config.yaml
train_examples: 101725
image_size: 64
fusion: "prefix"
fusion_encoder_activation: "gelu"
fusion_encoder_connector: "linear"
learning_rate: 0.0051
nesterov: true
orthogonalizer: "polar_express"
epochs: 12.1
Rows from block 4 of the fusion encoder, named by matrix and row number. Rows with one number belong to one neuron. Each number is 128 + 24 x the weight over the matrix's rms, rounded and kept within 0 to 255. All counts start at 0. Numbers have three digits each.
# fc1: MLP up (fusion_encoder.blocks.4.mlp.fc1.weight, 576x192), inputs 96-143
# fc2: MLP down (fusion_encoder.blocks.4.mlp.fc2.weight, 192x576, transposed), outputs 96-143
fc1.358:117121141104110128120140108147133139168172144116095124138105120145109123105144143118118142088122130062113126153169125181107113127116084141122089
fc2.358:148134128141117115120105155118120123114117139146161156090163139104129115155127097124111117145135146171136136152122155078126150114145147127149154
fc1.359:167104139115148125137115123152139143121136073080138135136147078118076135109117145124114149127133121142108141163133118087150122138135095127136152
fc2.359:083156155146117119124138138110127111140142169088152129119139172128152156130158078139151119155132107106145144094138131160132139112108150143130105
fc1.360:135143131129110139137107103111128110118141121144130118123134150127097119124132122123158115104151102152137126113143113139134114132141116164136173
fc2.360:107112105129123132120112134131118141120137124132118146117122149118171151145124136124134128150100137156142131119133137168137127136152116122122100
fc1.361:148112128125116113121109117130140128135132137135151135147119111126117145135123137112148104112125125114134131130123134120128152129141145104152145
fc2.361:111145131142142147138151134129098141124125144124109111105130149139130117132152142117128143113126120133131114137145120124143133117107126131128123
fc1.362:124122124130131137167136153137148107067111145145138121133153127150133131129164139102091149162124136110103123165095110126114167091136129103136130
fc2.362:143122149131140155159161088150120140142140134125136125146111128133135088129133151098144096130128149142152148136115123127126131117167122129114084
fc1.363:139143131173148118152128117092130109143125129089178097146152157144110131125156144112134143110106141129141124124117096121133137117147141113130133
fc2.363:134118129117123119106097139146113128109131128154106144130125100136134146127125148135125109140150094150095076133129122134119166147125102149113124
fc1.364:105107130164163156117105120161145156086122166119128108122110123139108097112126125102162136122113114097136118162124133160116120113189135122140145
fc2.364:176163170177104100142128144092099103142093112128119112137141150122177105140142100120074116121105137158122127094140085133094138150085076164139105
fc1.365:125108117166124129128130137177124150119089123126108139127098101157133142155144120108092141117097139153105131131123130160134136096139162116115126
fc2.365:119134096104124151140121144132134131097153126126146131137128120102163134133139142130132125121128127129118107106124137107134142129122137137119151
fc1.366:142126117126122126140128105147112106123125148131089115128125140107089114142119133122153123133118117111152120140137116111131118139126136119125127
fc2.366:111111120150129136124100159098114141112119115119140143142152111153151106111132133143100128130139142150129150162121126139146132104126113113108103
fc1.367:122121105096118148108141153105126187184112151108125117102143137152120139157197142111134123093132151144119179134119137128124155127116161085143189
fc2.367:096157150122135118201122117170137113104113086084118130148116152142114096138117118130104120158144092082161090160139137143108130124121137095104126
fc1.368:129122127110145144135100121110123127120102100130130097111120106126123131130120120152113115154135138115125143125132134148101145113125121111135122
fc2.368:132131114172124112136158135151132147130146146115146157152117134144108128113119130109089119132126136127112114115132115137115124121156154120126128
fc1.369:109145118112103121106117120103110150107101127104105094112144137114125133170159133103156133147113141095124119152134130154110153162153140096139119
fc2.369:124127135173137118143136139130130125162126121139130138129142118125116113115130117128115128126127122170110138122146100141120116134115134129100157
fc1.370:110080105089104094128102112150165105120175150163062119088107128217127113117145147142088107072111123108091114149160137031109098058128148150160079
fc2.370:133148113130092168162142175151104167166166225070146134110102146121155171133075130086152122112113146185119175116155101146101091148182128116125182
fc1.371:123145107115105111125114127123125152129099149138131110146152124119109110145128135124114151113132149122146122148134124138148138110134116084134138
fc2.371:131147114109141137140117117106149107147125094132132146140153125110138112118121117135150114124143117127128122119129114120134136122147122149109121
fc1.372:148140124125106133092117148094102155121143159197139103089140114126118130119151141150140105108119123152161092113150151093137131140164121141116143
fc2.372:066113139147138169152102119149139093172151121067112133156111158131109145135097112145132188113138131108073131119137137151139109080141109115124110
fc1.373:124176096115144104154086129154135148123123136115127159133112156149092099105130154137161160130151131121122134109081093156107141104092124096135106
fc2.373:124126134150102116124146175129108140140126148117141105122119140109168131139100095156104129102159125135119107113128134144106132140127127132166171
fc1.374:185196123089136139154109132103123106176101146113062173154117130189107132089073146144145181127162087156119187174100178127043097129170132125108153
fc2.374:149110122170128140134151127158131173121141128173141132086194155138134129137077108163115115129169119134134067073129183082188141091059164132079087
fc1.375:118104091126148133129133136076156124158089179150075130165103144114124144172141141090067129142084084118109122105135149158129107119034132099111129
fc2.375:144117154121128104078120089160095172093122140129112104079080139113091134110114150104127089181127147115135154148096124170078141149135120099118138
fc1.376:091141154080142168229107089178157104162165116153128097172142116073183131139187133095118173103138156111133095120137096025217049050119108100110024
fc2.376:172093138205125077094153146130091104148128161110121094087113131117086089153108140120131106172109155176088143128160110225142135143099209171099101
fc1.377:125089130108157097154162120108185104108131108128106126122064126159116117121124143143127116175175086113171128087109147130142124175074163102081092
fc2.377:114165130121058129140149120081116157100160082111133174112144108107130140122128127149098162137090159125115131176129117147175144044158077168157120
fc1.378:143150119173127111148125125127097145127123125120114129121116152144120139116143113107113153113102107125114118099139101108142120105108168125097145
fc2.378:130124112113124105124140133142157128139111135150132134115125117140124112145140146143162126146145127115115111138144124108125146127113112125152119
fc1.379:124137170111139147149133129092157125162112113111128135140104133118140158087156129121124146107124128105178100092132106113100080128093126133106131
fc2.379:155109099135142125162164119161072174108158147122110127137134137118123086148124090119117109147140115107115184139093114135151190136126151148130130
fc1.380:105085113124105140143192089149099149105094139103124117168127146110139152112098087112137136062117129181111159092099115119123157135106078127126102
fc2.380:144153129137136125127091096080112163100122104142145145118126112121116127134116136147152139123143094136154078145117110126126130131112147116138133
fc1.381:134158124148108087146150135119137145069120149113109129106105121156131100089116111105095174107140089142117160121137122121118120104101145127128133
fc2.381:157118121138130111148153090150145119124118119125154099132152137093154148147153112145131077163102115117144108141120101126119161130137126141118124
fc1.382:119127125133133134138123117110120131135100135110140142120122113148127120126109119136131117141111117129125124113134132146144108129142134132125116
fc2.382:138122136116111113121134127148131136133174123125126109135137116117108139133153139137138140112138137126129126146120131101140152111111146125109149
fc1.383:131109098118132115102089132113157130098066111118119156127118128112086115130112134096171169133124135114108094157110088158072124115180107110117168
fc2.383:103129153142113154168119136095143148163123136106137099164158145136163116109151165151076129115109126124149235134120182123186115158115135176146078
fc1.384:131137100135122134136134130115139138132157128091146132135157125126123123081131111119102109082111112118126126095166174189145084149145146166123102
fc2.384:105101124093149152113105111116139085126100174123073171102116170153169091127120141142130112135159181135139112165120116123111144148083133150113156
fc1.385:130106120139099129182109120139112102125124164091073165121086064117082130151096140135155113108156128139123158183153150078208147109143115155159085
fc2.385:178201068160134168097158219152174095195126100153140162136148134163153106124119121089103143132122150085128053100115178179044128158118099094094147
fc1.386:096141109125104147146143115168124113111087168122084163112068105099114157144127154143153147153145112139113092144156110140149136111151168132148129
fc2.386:154147154139136092117161170115128133092139113092112113154143149157169095155109127128109118142086152132095135165131117118107118126114117164136118
fc1.387:116125134137114117110119125136124118130118134124137133123123123137135131112143138131141136128123131124132135118138152130126128119121129129117107
fc2.387:114114128116139134131126141137131134112146122127137131139159146125129129139134125138137132125139128125131126141113123117127128123121123137132151
fc1.388:147137115134098126169127074142185099125053125139125107136141121118133159154165134132106078133125141120101104080121168099103104159168131127078079
fc2.388:110120135152083190110101136138146137140151111143130157197115157141107125098116128109109113143163147125144149153130124144138119093090072108167151
fc1.389:179143136147205157122081169162163090128157141102076208110107046101106195147140100161175068083137113088116177134131068136171158124167077188148123
fc2.389:079163152121121125142165136139174116101055137156161114091172155147150069088073111178095153108181176122135086145080149127151113181081185142161121
fc1.390:160084102172120178119156129144118087192221140095070149076063126193087116114179083124127132112143175149130133157212112134129139151138193106104152
fc2.390:177147083149156104095156165084142088105047123123148150153125184123162111149111143156138123121167111154162152094092176119145134147129105130152091
fc1.391:155132140160093109136142148135143114121101141105130135159114113134092144119167126154181177178145158142121113124113140179145133135112131180088113
fc2.391:143095170094163143086136097120128130102125122193103153122143178101161091137104078068138093130163076086182160147126171155083158136120109127083121
fc1.392:138152167126143138119130096108159135102120129107085126074146154122166112141126182135171105156111119176085095152178128121110142084085142102050126
fc2.392:164097103127118109159139139119133127076169173124161134148136128114140177119119078113136142137107106118138120067090128129097114185137110137118162
fc1.393:112170155120106126084114114122139155111135138109134127117118141101165095109139151113119106145158146118135122107115146110143137083097115163120183
fc2.393:124115115108129144153130153087111139123113138137086093143142142130118137127100126163132134133117112128101102142137128122122146147134127081120107
fc1.394:155150100150120137133140115131097121168110149116115095131102106131148123101145142149088137121134101118114147159112140117151145113135150122111136
fc2.394:153119113148139111125108181138144132084172136149116126115148116100127085140120141133123145126103121129113101120150102153122134141112129115164133
fc1.395:100106109117094108148135095156136136138087105133112155109151095140118144127147126143123125162120133137132168131113133126124104140131090126128156
fc2.395:142146138164143144149103116116174163110159126103144149137118119155099128123134120111141110119105171121132115114128122105107158160112130131119150
fc1.396:102087100030177084166130153149135108135132145093201086134118102034159119123136141120096056091124162071089168134105123128178112101093117115181105
fc2.396:118142086167112145073089137104125100091139120138085115130140129160154142068114123141184105135140068158189111159128097124064104113149170140099132
fc1.397:104125132120060094167124145133191115118149126089133065161139113087123107091148166178108132128133085130122184150153114149113154146146134158125124
fc2.397:132127125103159189099108147118110158145160154159142131113151121150129197121112174121162109121107143168140105117112134100122102157156136114120096
fc1.398:102127086090089155094119090066177043134129117124123185185137174126129123156106107124113100118108129196153120126142140071118154135091089142097135
fc2.398:148104199126151122146096145173116179134105161144169127098069086183161119142184124140153138146137131057140158126127122161163141132184152121118088
fc1.399:136164133124129143122147118166133152133134113104115157158150147181132107165098117139108153095107109096124154108072137142165130151192148125127130
fc2.399:105107131124129158135117103118149144122115134136138130104109106089135112097128161125160136131142116148119139092131156140128132132054102186082107
fc1.400:144084089143101080105137133112117112117113159127161114131126103136126145158145126114153148141106155104120105125033142145216106092139122131145113
fc2.400:130181156143134162186062152209146150198075140118166129165150131119127149071149112186107112112115155107152104136137143080159183149116155140130168
fc1.401:134129121128119145120144123141111130126129115129132128133135134123124126142104122130129137151120107145132127136122110127142134147135140135125123
fc2.401:125154118128132128141139125115139122128115118136153137134131137127153130117131120145144111134136128116121129114134131140147119128123120119121140
fc1.402:130133125130132121136134123118111128123134142131119130135131125126113127120132129126130130129113133126124116124118128139130129117130130136128133
fc2.402:136114134132118140132106131140161129144111129109152109140106123134142102141112129139129119128126122128155146128135164124112126133131112121124132
fc1.403:132094177139175111125108114122090188181143166123164121102121164104136163139087124148113085130137158141149096104151134128112110102090124092161072
fc2.403:144121140128121158144157146174147169141131107114142154163082083165115101132140127099138172112118101088180112171106118127116075138147138123106153
fc1.404:109115101158151114156121095097136163158145147150141114152113160144102095098164130136088175178109133143103128072126131136117133123149148172149142
fc2.404:145122149097102150144149159193123111093137096159103114075155131130153094134075118163152144063137110075153123129106116079130103116092110115096083
fc1.405:147128133117119115150150133107108157127123133137142129128088148130141131135136104156122113092110153113148106154103163108118102109093095143107105
fc2.405:114121119111137100145091112147127120131125137119129101156146143140126149114130141122135126160145119153138134138148124130133130137173151118155104
fc1.406:143100121136096154149085093130118110133114118097137127079103128155109126129131131129122118138116121132134106154134105151110124149090145121121141
fc2.406:111127117147139138119148116136108164123144093149106130139151118083136107147136125127145107146123135152157120122145109131149125123129110102117136
fc1.407:143092088092083123156132125095120158137155121113126111136104154141171116147133082183133149134123075114089147118064143099124099155124151153135089
fc2.407:113152163133140126144158147134095099125113138168100098086144122099116132103114173115141163084123146135160132140155091091188189091113141096116131
fc1.408:040162054153161158195188153181101143143119079141193152157120112109168107131103070156132095136117119062071156086156122115201211162173120158116172
fc2.408:089060143085153095120127086146152108142168116141079104071131159176141131130138119147128146113143122176154117147124148053119107111115129111150128
fc1.409:113156182101156092105102127126182148150125079122120136168111143126074090188149093154169119129178148125107087099210140156072082090118150071130173
fc2.409:134126144158143182143123183082095133077200180128113094085130084115089178135085151156102128094078118136140165116083121116123139112142141149093125
fc1.410:093136102158152140140103133123154139126114104157073136145199116103118128119087163183094098109164117117126145119118152170134118149146127134110116
fc2.410:124125074067117133113112130141096133127117145109149149165085090157123172161163143051089122150145126118064118149098141103146142117135148144121190
fc1.411:136154109162138112106115145130080123118148135143127139120102141118142137123129144120124139155149123116097133121132111117119121143131156150143123
fc2.411:100107139111104106131120132105153157120106112149137136151163167113126129138105103121158122119116101129119114148128147127142139120105142077112115
fc1.412:161100103154120133128152135131126140148099145090139097122095124115120102113148123130131141144115181113144122119122157145143154092108167111132117
fc2.412:077118155106116126136117101151121145133145123168135152112145094137126147159130163143136103081114090126152137091134121114114102135134106124154113
fc1.413:117105144143106063139093105081132151090079108094155155084183098159109155173125132121146096139119117136088178101172118167181115147157190113123124
fc2.413:111144114094107119149108113137128130165160139120121104167123092171080118130154137161147125139135121125134136102127105114156119125126120162134116
fc1.414:094120116108122120135122136139146135111111136167112119160104115143124156123135110141138131129140111135109122119112142123110145150148146146143141
fc2.414:139077166149142067129107156117096119148147128107098124171124151116127143132139150122098142124128146097134140152119117114146110114131093101134085
fc1.415:120159116128166098121125157107122156121146161118131141202141105096148133122103135130133170145101135168106148119134101157145160108159105131071155
fc2.415:181130150145087137129137157137135117134171076164170129063117071124141133130124133121125111118104187151114107105121158098081119099130153136132113
fc1.416:156167156119096153123194138155109164127131127153178137139133171098136142172154124137179096072114106094094126125163157132147117123123158157161126
fc2.416:104081094164155095094055122104141107133174163123055162111107165161160138129142083106118130208138184085150127109161132106081154098121101124129150
fc1.417:130159195100140099154142167124168151136090120104168141103111132078114166130164100198132152152165122147123137136107151121109072110150125127127120
fc2.417:087107121161107098100108109150134119092164113135125133146143141148127119151105143114091134116136103130130101083173139147146133133106134113154130
fc1.418:121118116095149108159108142138106113129137122121107118156129112138131119153126122127114121124140108134114116133126109141126121102164116103148134
fc2.418:175103110156144158148125122117117145110106128164165145143101147125112110130129135137134132149136140115154131157196127169136116188091144180134115
fc1.419:144132137133116136132102129138135135131110128121136106124103145132140125127135133127113116131139128112125111140138130128134137142136126140129114
fc2.419:128116124127102113122112145133129126128116140109141141126122105125138112141130144129123109124122139134144126119139139131133127131143146126111146
fc1.420:100123111165093108067153124072128139088145111145133162144154091149123145107160101172097175115145117122172167131132100132155135102104154147160123
fc2.420:076097134113163157227067117124183088139127109127180124118104134080122132111110137074071076073092113122063096144143124095143098150139090057083110
fc1.421:122129111146145108139143117125093142121151125143154120135106142130161116110166132127108113122105116131112116132112119132123150119134162129125108
fc2.421:136116136120121123127118133104142103129134162141135131123123115113075150131103140135157140109134109106125123121124134130145076117123133155100121
fc1.422:164113152134128125101065125121141151085089165094154144080108121159110125121108117154139120111139103152126125112104147111156109118116130106130149
fc2.422:149138156134115146166125128091120105108138096129115164158117143128163155138135124116084130136130151141126122146119102131112121193107122118096173
fc1.423:115131166202151144085183184142138119106134194103119150125120159143177114120114094162095115115116127141124116136184112215108181145087104056093123
fc2.423:130088082120142110168118119114077164157112101135187144100135146123125116128145152150111132131113157092130108139150098125090123164155169125151147
fc1.424:136151072089159120086217171177081144065109132137142169138183090152123132064097102138164086094140160144084155153128139105114131161189183100175157
fc2.424:137125143124136111095078067050144143125157118112157119131136121124132166057175142159129148075143099142153068127107128163170144111125109151095099
fc1.425:123131132112141094114110129121113141135152128126105120148122128143151123116136068137141107115146119151139101140128117107126104110126116092159130
fc2.425:159137112123124133126115101145153118109106150144132133129121113092129110148097168126114129142126154131128115151144132143126116132120104141116135
fc1.426:149212099144089081076191060096145103154081179115078093131161138144137167106198191103176170174182165148175095106117176138092188088149110128013180
fc2.426:155103168122134103119146148145094157095111118135128159159154145164095080156111157149087145158118122089136138117143126122124103131080114124162105
fc1.427:133140133130124128131106135130106154133112106090128116122116125120134120131132114122136123112142120146143136123162144157098118108143134134113121
fc2.427:134112156118179119108142143139144120082159120138119156126150101133116136120107116116156105135129174106104114165099123152137141116129153124118136
fc1.428:130080138139142121120141109124134130110139157074145098083152130145154126166180137163127138197105131119089174153122132051098150141124150123156157
fc2.428:096119139101094126145137133130150043132140144161105156181153087073138146082163123115122125108149111128140088144136087144158163155150125150054102
fc1.429:094125107152114138149126139113132103149127121151128122110096145116119124085127102124124119124122138145123103145123129138139117128127129152139116
fc2.429:127134120104138108131141143150150117105124150116135128152115120157119138145153142143131114124128128126141165137105105126135121153094119131106149
fc1.430:109132118138144106134096137123108139118151153130137133118129125119164127104174140123127129141138131140123114098131120126127167115126115119133128
fc2.430:145134116125116107114116149101125125127100105123146106141135122137144128153104125106116139123118122138126155160134139138157105105124126126113146
fc1.431:127162139143137153090108135148084106100183121083176101093122074149141124057134164130134147132154123145189156123096134103188108148135157134097130
fc2.431:158132119092122112114126115072129147132080112135168099170157147100096199188153093153134129129107126122146066116169083130103137163105139108168186
fc1.432:115134148130112131147137158173123101126123139106162089173114122107076135156163086159088088100126129139149086128145171098118176146099104119085117
fc2.432:113123096119154183142130172108100121113126086139121152073100196134174149135111132108174140148154141120101195170140203156128113121128163127125098
fc1.433:102135131108106117121122127133121141136143133129097133120141118136146122122124114127119121119120129152130116134144139100122126115131131142130126
fc2.433:129131126145127137113149115121155122149154120118143149140103133130107140153130120127164153140141127111124141140115123142136139111117116121119122
fc1.434:113137132114112068129153126121122155189109110126103109112164123130141119097127080150127152137145161180164098109130158106133135093094156122054119
fc2.434:173135090094126119112135088134105159093138164128165143081166163158106155075151134132130066136152138134125082113118124162132120119141127137166113
fc1.435:165139185169150109104163193118082115090132135070178061107194163057064069162154126111117217096120155118195120058112137144172099129098145111160150
fc2.435:091176089093118121132093097176136156119139094132091161150161076133152139112081119182079167113126078160086103174157081192101165135169138160071094
fc1.436:105121166127188099143066170126154163112107107084043117083165153202090205122133168124107079168068125188108112136168120108147150163205121122119157
fc2.436:131166081126119144120155108108159139108159109141128134116109095104101150097171133121123133093183123137061135148159111198104183134102080092055124
fc1.437:155143120150162117110113126117098089134117140128118083162142116110110114138099127140140134147105125139120146151138117124105132126133149117113116
fc2.437:093126149128129107141118105129126137125150115130136129115119125105149107104110114138113102106121134113157106111148124151138120139120125131128154
fc1.438:141095144108157143126136109152109138134144134131118137119123130101132134119147122159108125111139122142119127113098149126130136127115146109115143
fc2.438:122170110144127134108126136138140108123137121118141123115150128138126135144115148133127124122142123136128119137169123134155121104152142165143099
fc1.439:154147111130139126136114119132141122128125142131117101128143154123107118131127116141125120118150125126126158141136137134113129122156112127120138
fc2.439:111126143111142159140115137124119135114127135132152137124123100140145150159138130124132093133125143137120103116116128124101142121142152140120145
fc1.440:165184149135113106110128172121079099152081164112104125107132104129196181175089148090153097075078121148170179148116134165102147115161140126104130
fc2.440:131069067128147168102139121154109156129115135120154099195142092077107144207144149168104116167132155107153117077111134107129049138141128131141147
fc1.441:115146095141160128108111150156095138151112054111143150148129114098086156156120095118139100111162121163088130153128118154146132143120159116132104
fc2.441:113123163127144088161126112059119085109125136146163113098118131096192134085116169127133160168116124118145133119140109171122140074157146157170177
fc1.442:122136124148118163148135156170166146147128155149092110135135098141102154119062148108122139111129101097159141121136163118123138139142173102107154
fc2.442:169126091146113164138101122143092172139118123146116157128121120119153088132145169122101167154167171138101151140131112091165150103117121138114084
fc1.443:128116121144145114112106130160152134170095144168141123131150098119104116132132134108105147113146127112107142144093101139101090095105132088101133
fc2.443:167093127107108155133179130106140082086152116158145139146115178104134073134113103096139119116111125149141106137169173116151146162130190119138112
fc1.444:136124073105104147074153102128098152087165118114117159139116144139105168152088079122137121109128145132180104138143100139130146112164137130149095
fc2.444:102142146120155103134095115167131112165155119163140136128139131112108142157136160119128145157104118138115160129158158127145126100118117183131142
fc1.445:168120123151098119145188108119064148166120097141107147143131128113151084141147097143170085136127104117101101099156109159118138098155179095183150
fc2.445:149114127098132164134075160175093093158069107106152132117143128160083164166107114137105153090122139171134136134135102127102114154151114143107147
fc1.446:123131126118127134127134127122121121131132136145119136132135136131128129127128127135129131129133135123120126133116124120127118131126127141125106
fc2.446:139126122112129121120119131131137128124132134121138120131123125123122121133128129131135130128124119146142140120133131138130126130126114129128139
fc1.447:125095143134057129124131156117103124088120185151066212159138126153134192158117151120196085188185078152197137171147140125119167124075127101080117
fc2.447:109147126109157136080099104144125091200110076149167083164115150102183113120126187118125165071086108107104106179145131118134197109107155180112085
fc1.448:116136109135165135133091143125172176150133072122118112105128151187152073140101144137126167175108179115133110199098073126077153128145159135150124
fc2.448:093127155138115134094112131108125066086125094136092122155129119112125116136161113118168131091074099067087156101118191119121107130117151152176084
fc1.449:110138159124078109096164103073128135100092126123129139099108130128156155143114103090147092070098120083144127133117165107082156122106163088133135
fc2.449:149142183114155187106155132183119148142069170122122167088096124134147121109121206107121166165136085084160136128064083148087098135171149113134098
fc1.450:119137109127144090131147116142124145126117125118122127112132126110111147129139134145132124122104150151157117126137133140134106137140143131135092
fc2.450:133117116134133121127110115134133118151122133121129130141146142133128116121101114138114125118139119109128143138130124122124108138093109115152119
fc1.451:118109133151087142074110102136137112178123111117121125173161099151100162113114111120154134117126143145132129096087149126123172146152151111141129
fc2.451:159177080161130135164190178088125153176144129158161098124133143137145097162136104101170142154112104146124158160151129165136113102103162136123136
fc1.452:124099099128169087097212126115120117105103119148188063126068181119103164102148111138115137126173109089170134200112139134157057096128105124143165
fc2.452:170087165176107152123117118191115103142106091122118132148183091119168116159128131159149064149107084108134085105172128145158166175055130168156116
fc1.453:123115138122129127144133140150112136141122117101107115116120151129125134121137128151120127135125127114124126137157147120149124128116138133113130
fc2.453:118120107153109115137137122140141115121132128140149129140118123113112130135100147137113142115120127152118111137088122134110129118157111122127153
fc1.454:156123137159132127142090159120167170123135164145136095107112124092128121120100124145109155169165099148139147074136136129113158105153141130138131
fc2.454:110136165117108118136177153143075088144061098097129178106135118144130138134148201099152109070104102089107115139120089140126110065115091135151125
fc1.455:144140143119114133138129139115123132129131124131135127142138124121136129129131127120140123112130122132134147123119139125111122127138139119140127
fc2.455:127138136140131134126140106133131131121101142134108133122126114133114122122128128139128127143130131134144119113134130143137139142116128120141111
fc1.456:123150133141120074134121106150115132112100128144137119129100125122138166095126138163110154087096146147109176130151115118144128070140126141112131
fc2.456:116073138129157148150084136152135126120149114110097128163125104133110110114121136130179113140125154123145094111110130115103132135111091140145130
fc1.457:079147165080124132091170154133088183105080173112157116181124152099130157137180141149093119183100137146134169091164184106153158086117056151139156
fc2.457:160065117217107137079087135123142132055184083159127110107151167154128173098075132159118094059091142113115096112107116126124114101137153124148143
fc1.458:181114136167120105094136127151139130106200139163166100153097158101155161126181051146102153134079164138090096125119159138181122173126153119154129
fc2.458:116106168130170108085119119116138100154045115151130137123092130144156116172055157163150113156167106120095130177170103162156123141121119155161093
fc1.459:133125157146121155121137156129141143128147142111163100115105137121102116142113100098093138134136128159126117109127149098150142125095134130128150
fc2.459:122114127137149139147137105148127098126108155127116130129158142135132127124111145140168138074112104118137083143126124163148124145136120085104137
fc1.460:130154126131147121146132120151107126136123150130138115126137121165124128129132139155140120105127123132142132119130109125092119134144150118142112
fc2.460:166132134129160129107129128143144134115119142123097114129139104120120162124154133126128126142113096123122127136138160138179127109125114114126124
fc1.461:121170142112142116124141151112096120162078134170129102099124113113156126131129114110169137106126096182166125105153126122113112131141144143131146
fc2.461:111103127162125118106120085164162144109098153126155137113098142115125178120109132130155094163156117070107144115129158147151153113109101097140095
fc1.462:112112131120123131135105097125119119120119116114141131128139127122142148118122123132128104129120126133142128147135127129138135125123152150138116
fc2.462:124110118116127122143131137112137128129131124154135124142131120117114115119138122131120137125116131142122134100132122126136129116133119124125142
fc1.463:128140172156128093153109117103148140118118127115149187133131146125118122115112122113129153130144135150116166130109127143114114123118137105164094
fc2.463:171147119138155176062124169124097101173154141094139124133094151141149142101109160126135130117123121137144077114101092128157154122116119166121133
fc1.464:110123123135135117139124155136118126138134129136131123125130129136129127116138139155132128132139116115127126144119149127130122121128154132134134
fc2.464:143120128132112139129157113142130118116137119130136144141127125137124108145144119113110119117118140122143135131132133151137138121115134140125126
fc1.465:129173129105090147142149119130093153107136148096109084095156110093101116145171086165174126129127114119094166163125084166129149122123134143171146
fc2.465:130126119103169146131122114139071140143110135144121163182113150122146128101092076163121131126099148165134112096159175126140088170161092157150103
fc1.466:098110133125130149129114107105141140131138127130149121119133135107111132103140137153133126123100113131122119129120140138111157111158134123139130
fc2.466:154115117116126151131134148119104102114136093142117138105105141128114154141113112136121124113127135099118127113114123111135127128106112137119133
fc1.467:095112141118121126154117144128130142095129115129129132148142139142143132129127138138142118145130141119138129115123112146129134117140147156142111
fc2.467:148140134127129114122132104138124128139121148120127127122109117144126136141154138100113133109133114129118140120123135133137144137122121084129119
fc1.468:084186122174151142160125110128126137083153130098166126139160126142161148086137110186100161110116145101135141121156136133147125109154142156121136
fc2.468:145142083065135111059135188155166135139114121176088124131126128100129090115177140144175117130125112109128152145105087114114121126154113092123147
fc1.469:157177140112125144098115166113138125116080108125100085132125113110121121152136118146162143114174144116130100129091118100142077132102121130138114
fc2.469:144107094129147158145124111120104129145181138154118149140152145126119114126120137152154141154082079130116127131131135119107134135115142114166125
fc1.470:116151062059156107131083115188136099156078061095117161117100149140102204149171122180175146142102145143157138052124147132079109109199167145128146
fc2.470:116106129154133153131125144103122100130153146093144185135160140152046113186134118141137152071101111127115130132124033137155177211105111128103131
fc1.471:148120157104115126149146143135152140164102133076101119131160149110143183125152133129114132148186112157101144065149135155122110146149127139134128
fc2.471:163099116138158120108120119148102112098141134102144162164111141114099039162098119130120106113088123109136091152122144161124158165119175125119095
fc1.472:139130077096073104138172156155129160109133115076101118153193110150097159087049118145168184139115071096115159164112126172147139155094174116144119
fc2.472:107155139143126151120119111146117058169087091172116121121099121129100125148143169190087103162127148156167138121141117103120109106168080112121110
fc1.473:133124107083138162174091064141089166127015168160122095038125119116126161195129120142127132142127163094101082120147147078110150118156069066114123
fc2.473:139165160134062087140139158162180141100171077107104121186124139132078123090145117081188101101114156176137209120133078149123158095166152177134154
fc1.474:105128094125120152122154149139111154116128117143120123136163120107125118100146119118124110120142119129107099110112144122145135123122137098116148
fc2.474:118129151127137112129106096132155111133130142114140124128103165141152122130138134131160147143136151139153147132152133136100143107132108147130115
fc1.475:112099112150096126133110104139130159135176114168176132137122107050131121104147099086174117092072123167094147101136143164188101119121159133144158
fc2.475:136139130103147138116092124109138126163050107096094066125141173154151178158080137157150117161142143103148128101115101118103139096108118094102133
fc1.476:126144164103205150141116111163130122116117139120108167152127134157168140120088179133119113161161121138074139208115100132150133159136211110147161
fc2.476:106054127189147080113172131146129094166120083081151105085138125107133115177231124111165128112135127078110129122190135139131091136178080130086153
fc1.477:128110120095115125132126119188106117153109153123133086122116165139143153151136101132116106147139106129104131120058141136123108097140128138161134
fc2.477:161109155107134120095120106104129096122139123124143162125133095129131123122150147159156137129121128136138142109171129099092141122165137124157130
fc1.478:112128125135121120126131135117132134134118127132150114130124125124135119128127140125132135133128142131120116146152102124132104141115139121134101
fc2.478:138126115108142131120128134124137120127143134115123148129130139130136128132107128146098130121134114110133128124110132117120131125144118128126130
fc1.479:133145125123136116124123104142105115168119109134132137155110155134148116176172138100127126140097152141107135134104101134119132133122134123117144
fc2.479:121129128122127151128122113088153120137126143109132109110141121105124119136133152128118106127144136079105105137116120129145115143118165129145132
fc1.480:130114138123110142140114136125133134127128122123123119141121112113134124133145127125124162136123105121123135111136144134137106121119122121115144
fc2.480:132102119126144135126119095131122132113147140112162134124137107132129123125132121153143112143122117137129140134122097136116145131120143141130097
fc1.481:102132131129141118138140136133148131131118114144143119102114101137134111101130136146132128152129153128109113146110134146114135131119134138106107
fc2.481:138129143123123135132109139104111126128130132141125162132141111108126147134142094136106124150129111101120149123137125135144131124124123127158154